config.yaml
model: "image classifier"
dataset: "drawn human figures in many poses"
train_examples: 97500
image_size: 24
crop_scale_min: 1
horizontal_flip: true
translate: 0.12
color_jitter: 0.1
targets: ["pose", "top", "trousers"]
num_classes: [16, 12, 12]
arch: "vit"
norm: "layernorm_no_bias"
norm_position: "pre"
activation: "gelu"
head_dim: 16
fused_qkv: false
bias: "none"
qk_norm: false
layer_scale_init: 0.1
parallel_block: false
moe: "soft"
drop_path: 0.05
num_experts: 16
moe_every: 1
expert_mlp_ratio: 0.25
slots_per_expert: 1
shared_expert: false
patch_size: [2, 2]
layers: 8
width: 160
positions: "sincos"
pooling: "class_token"
label_smoothing: 0.1
loss: "cross_entropy"
residual_init: "scaled_by_depth"
optimizer: "soap"
beta2: 0.999
lr: 0.0019
beta1: 0.95
shampoo_beta: 0.95
eps: 1e-08
precondition_frequency: 32
max_precond_dim: 1536
one_sided: false
adamw_lr_other_params: 0.0026
grad_clip: 1.0
l1_shrink: 0.01
ema_decay: 0.999
steps: 12600
batch_size: 512
epochs: 66.2
lr_schedule: "wsd_sqrt"
decay_fraction: 0.2
final_lr_fraction: 0.01
warmup_steps: 630
weight_decay: 0.2
adamw_weight_decay_other_params: 0.05
Rows from expert 11 of block 2, named by matrix and row number. Rows with one number belong to one neuron. Each number is 128 + 32 x the weight over its row's rms, rounded and kept within 0 to 255. All counts start at 0. Numbers have three digits each.
# up: expert up (model.blocks.2.mlp.up, 16x32x160), inputs 54-107
# down: expert down (model.blocks.2.mlp.down, 16x160x32, transposed), outputs 54-107
up.0:144156126082188130129030147132084129106118127067231185126121120153133053128136128146128148122117077068139126114127094124168135128100148156083199134127141151125122
up.1:149130131119087088120166129148148125127115163124125107124145123131189141112129127103127182133106147195078135113099051145067103133124147131160093156134134143024129
up.2:126161145144117112130112185129112128122165131104135161129121126141142095151114129131130186135051127131206105129176153010126132129107144130129198072129125055128132
up.3:121137139145210074106130141125183129119129162134121112129129110132126139128110128167115148071128146159026159151175149171052123127124082126129132139084159142074147
up.4:128117096131184138095138128163151131133127141139142127137111132136102128126120128041127045127170126124124128102145088197138126089115125128126118131130199130119181
up.5:121128105131165129129178171112148133142116140110114129087129143094066198192124129150130071144121173145129120129126169134122110099129156129044123077107127039155122
up.6:130159095126131132108207061127148104127117141093083143110120129139159139062136128102127119111123171130174091140132132115076109165162134132034108122097135167055159
up.7:127132191132152126117122167167179145110157127161153092174106136105123127168125129122128128129157005100132115101107134144165120125125127145136126188129136158134000
up.8:127129198130138114127132133129186130155124115072150091114156112131114128156137120138126131142094119125117115130164119131130138119130175124186145124100130110080088
up.9:129080085149162093122132167151216127135125146124075125164118121142128126118095128128129162178146144141053149128148136095160126059099160116099134125118161160120049
up.10:117160153115091136129117193131139123127129114133133085126132125093091142132147128127128122059106132154137130135136117121127130142091164132129088116117080028240096
up.11:115129131154142131121101087104147129126130121047122110138127174101121078112140128171126084102090137116194128108116152108090126104213092130141082089142161124131163
up.12:081121135148127134130143136176127128132143119105058136066164149183106141164170135167123153121156105118131119158155095086109180157151130128133064119133129115043098
up.13:127132131085230132124133138123072127119133139048130127134127211128153060158130128057111123071134149127215127168112123115103130131125118126145085215146128037084106
up.14:127133117128052128129129128134171133106115138147027129130083073083100122127125127112128124126144133117035161128078194107130116118147125116125071133118133136142123
up.15:132133126126162130109139149140075119088140126079132149134187138118130065130139130126122147068116121118236111125135201103127123137092123115059153172150129073127186
up.16:110126153120115124132104069134141126075125100103131153188129130126145009130127127144127132022113125158129194147160125097146092132151128127152131187174144158092149
up.17:096137109124043128148122076131131130121127176145134134141045126129154151207147130154130124117076147132255124119128154042122161142139044138124094129130115134127137
up.18:129122145078101130114185064109129128142142095111149137115130131150128124016128128136126124183066120121126076128125048106109100129129091112123129096140136132129183
up.19:112104123154137079124190118139235162138111172123126128137128088190126137093126128066125141152064144113124156132126104120152135138117117124128167148160097131116080
up.20:155129052136221121131125133156185156108115128144096122106131104158138115127131128113128126127183132101060126126151135137120138000130117123095139167122124227128129
up.21:128147067123128124131123127128127133115194131133130129123080120119118129102115130116128136126078076129127145128127126094134134152085161115133098238131123163101145
up.22:059108128128063134116097095131141116101122161118132158150071130112159127170124132162136150118172128124131123110118132097132127132130068127122166122130121117164075
up.23:128129158140163121139130161132247131081054132132184124125073162167103133158133128113119130143122126107108128129099031190128136081196126141106160149125095199140093
up.24:104126120168090144150078102142205141074137143136054142156061132068124038138123136189127120083134120131117149116106135123153116173211131131180177131147126130112130
up.25:128142047128115129118127098130073093127139155090101129189119116082134110118139129135140160062128122116106109132128130091133202148125112131125139154124117094127153
up.26:129131153120146138127129195212069127129129134100084137119119127128143091132130128000131197140120150119128125142162171027108153082130129126133161142120107173127132
up.27:127135155132107128109151201128121126111198136122137114129112170127129139055126128117127114126135119126240126142177182180123125127074133118079127064175128096120079
up.28:097134134125171124122126154130158131177128128043192128136128163121132084117129128088128127130126132126136120147096119114137090126127121121138153181126152100129067
up.29:120123135128093115097128137125174106109143138107131123189159208122115075124157128103128125125154126127132076136135102203161113153129172127152158150120095128121081
up.30:126175072108151132101116172139157128133150111180047131141089165125127121127125135143130171119163140136126132113145125172131096120086127164205062105164117086106123
up.31:127087112161056167126204138129178144136148153177075068090132093219125175118127129095112130115210129135092152143110133105131116135128113127091121085117120163122165
down.0:130135115134139098097128127126141129120115163131131132082124129136119167132142130123125040142129148125014157140135174140107129094122125130140126114109160139102140
down.1:133120127195150115123090111126231121121132086087119044215140105130129130159133130136128129156113174115123140133157179081137136026140056151056160120127149131128138
down.2:154168095112041130117124012125101131124126128127172076137128124076130152070129128131129135137102123129125130127088127195105191114144152130154180102182133255176140
down.3:166102094128138147145126146126164134114135126141186129127142116095142177142134143108119130144148153136179113163126095096127116157122234121062117171128083067128131
down.4:122181142130073120126128127130132133118141114064000174128146132132129096128127129133127109127097097134076084094146160121124107069135139128086143121127124149122108
down.5:137089130099052110114090194152080130065173112142188127134115124142163113147128123111125123043115094119189140166161132106122135192119116167180126121097142130176172
down.6:123101128131143174127110176090096125067130079133204102098132127141126129192136108144128071115078025129162135161117113134130142122101087149134127098150140100240101
down.7:129115131155131131135126105124147130240130114124126141144128126143108132102129128139127151169117143127082142137165110101142118067125156129213163167133129185095142
down.8:130125092168122104125128037158089128127147219146109129189101133171126146093127129123134130151153137146137123127168154050087134123126090136114195177116148184133174
down.9:112126141131220139110119023152127125137148128154096120120185107142127142118120128065130059133208171091121122137232084116164123122123125122118136083135115127124138
down.10:127129126142099107127126133039098131074132124088185126108127126206191085130111129120128149162147115128108117123112148137117134130134131116197224135124174153155142
down.11:128132150116109164152155074121046129165138145190144122122132118150140111113144100133128075143157168185109121098164118079116097134036109154108133194108165124160133
down.12:106130075122152124131127119115091125148126183135169108134091141057131160177119127141128094175150129111140092053054129132125129121144110183103133161026150132131166
down.13:128125106139007123129126109127169140130123108129142140127116130122127076142179097236115101125136118129129125098138151156096120129147096172128128092080132150149175
down.14:125099133113255173136128222127139131135123129096121118108141132139131130127137130113133133126181106109125109137152046162145104115121199123111119130134107063132108
down.15:131132155129035128127131070149100095143138128129138101091057128125128129171138113207134145164089112132080119118117091203070151148103129152133132135133142170159147
down.16:114093095127164120127138125130071146144128159152173122130139145135126200114118158110131065146179143125105081116132118192112110092099123130143131081124143121141064
down.17:139140129164130127125123065106089123087158127120183083125144145138125087126086128129129180151139116126115143050140121236158146137133053181143128095169127191129111
down.18:125138143129097128127113085138148131070128153070082127095153127123130144179109136117128127131127120128125112121241230115142148127132137120112160126134128160130135
down.19:180135164072139197125153093105128128133135130131198127140107137136125131125141131136133129118104127101160118217203109169167135151116231121117131139116122111129130
down.20:127117144091137128173115139132094127150131115148100138128127146123124146133107129093107136177115064108126128201104124101102086137106255092133085122127114129125036
down.21:077117130133115182143120128147136130149129097132131122133168129125130131113132165132126148121171125179131063123157050187132097000155129129126133081130113113102124
down.22:131196138131142113127117116128113129105131131178131131071122131204129163074140114096112127126153196114112141090129084130128146113126105144170129123159128197122154
down.23:133125131111225123129126040115126138085126082124103132216123129153078131150136112057122130115048130125162114120156157125124110123086151104149115133137121098108133
down.24:167130124130163107132164131076060116240121073137122108171142121119124151098138119122130126165152210128080126088121089066120122125118127133137108075084133133090114
down.25:155068136121116129126099124106079122106115130204150138069163113186154145093165142167140116181104116147124133128126143187125161059086050128193201121129123129170086
down.26:159093000125140179128127092125141120125094133122151113116115125154130145151136127191128121104067057128080130128121147216134185180148161134126054110141129044114125
down.27:062134130134112111123126114155163128158160128150096130133125121111131128112236126177126151137115117128160136139018094085100135136136128110129132200133189122136140
down.28:144102126153031125109130128111128123126139108172139140119137123167142124137170132200137124104014133138163119107139255094125139097063094126130125134130146186129135
down.29:135110150140191120124137127160088129120124131199133138143126086219138217105121119096125132139069157153184186147060165164102133121096056100136049170191161164157113
down.30:129131154095073125151155088128096133207095119123133134201105126161151095109111147124126114123167123103214073164107045124106138119214166108130163080125063162123159
down.31:129133179129163127123117156136122117147086118122111140142128122096133147145150135113128169128130113120136135153081102132171147128130077130122103124127138128133070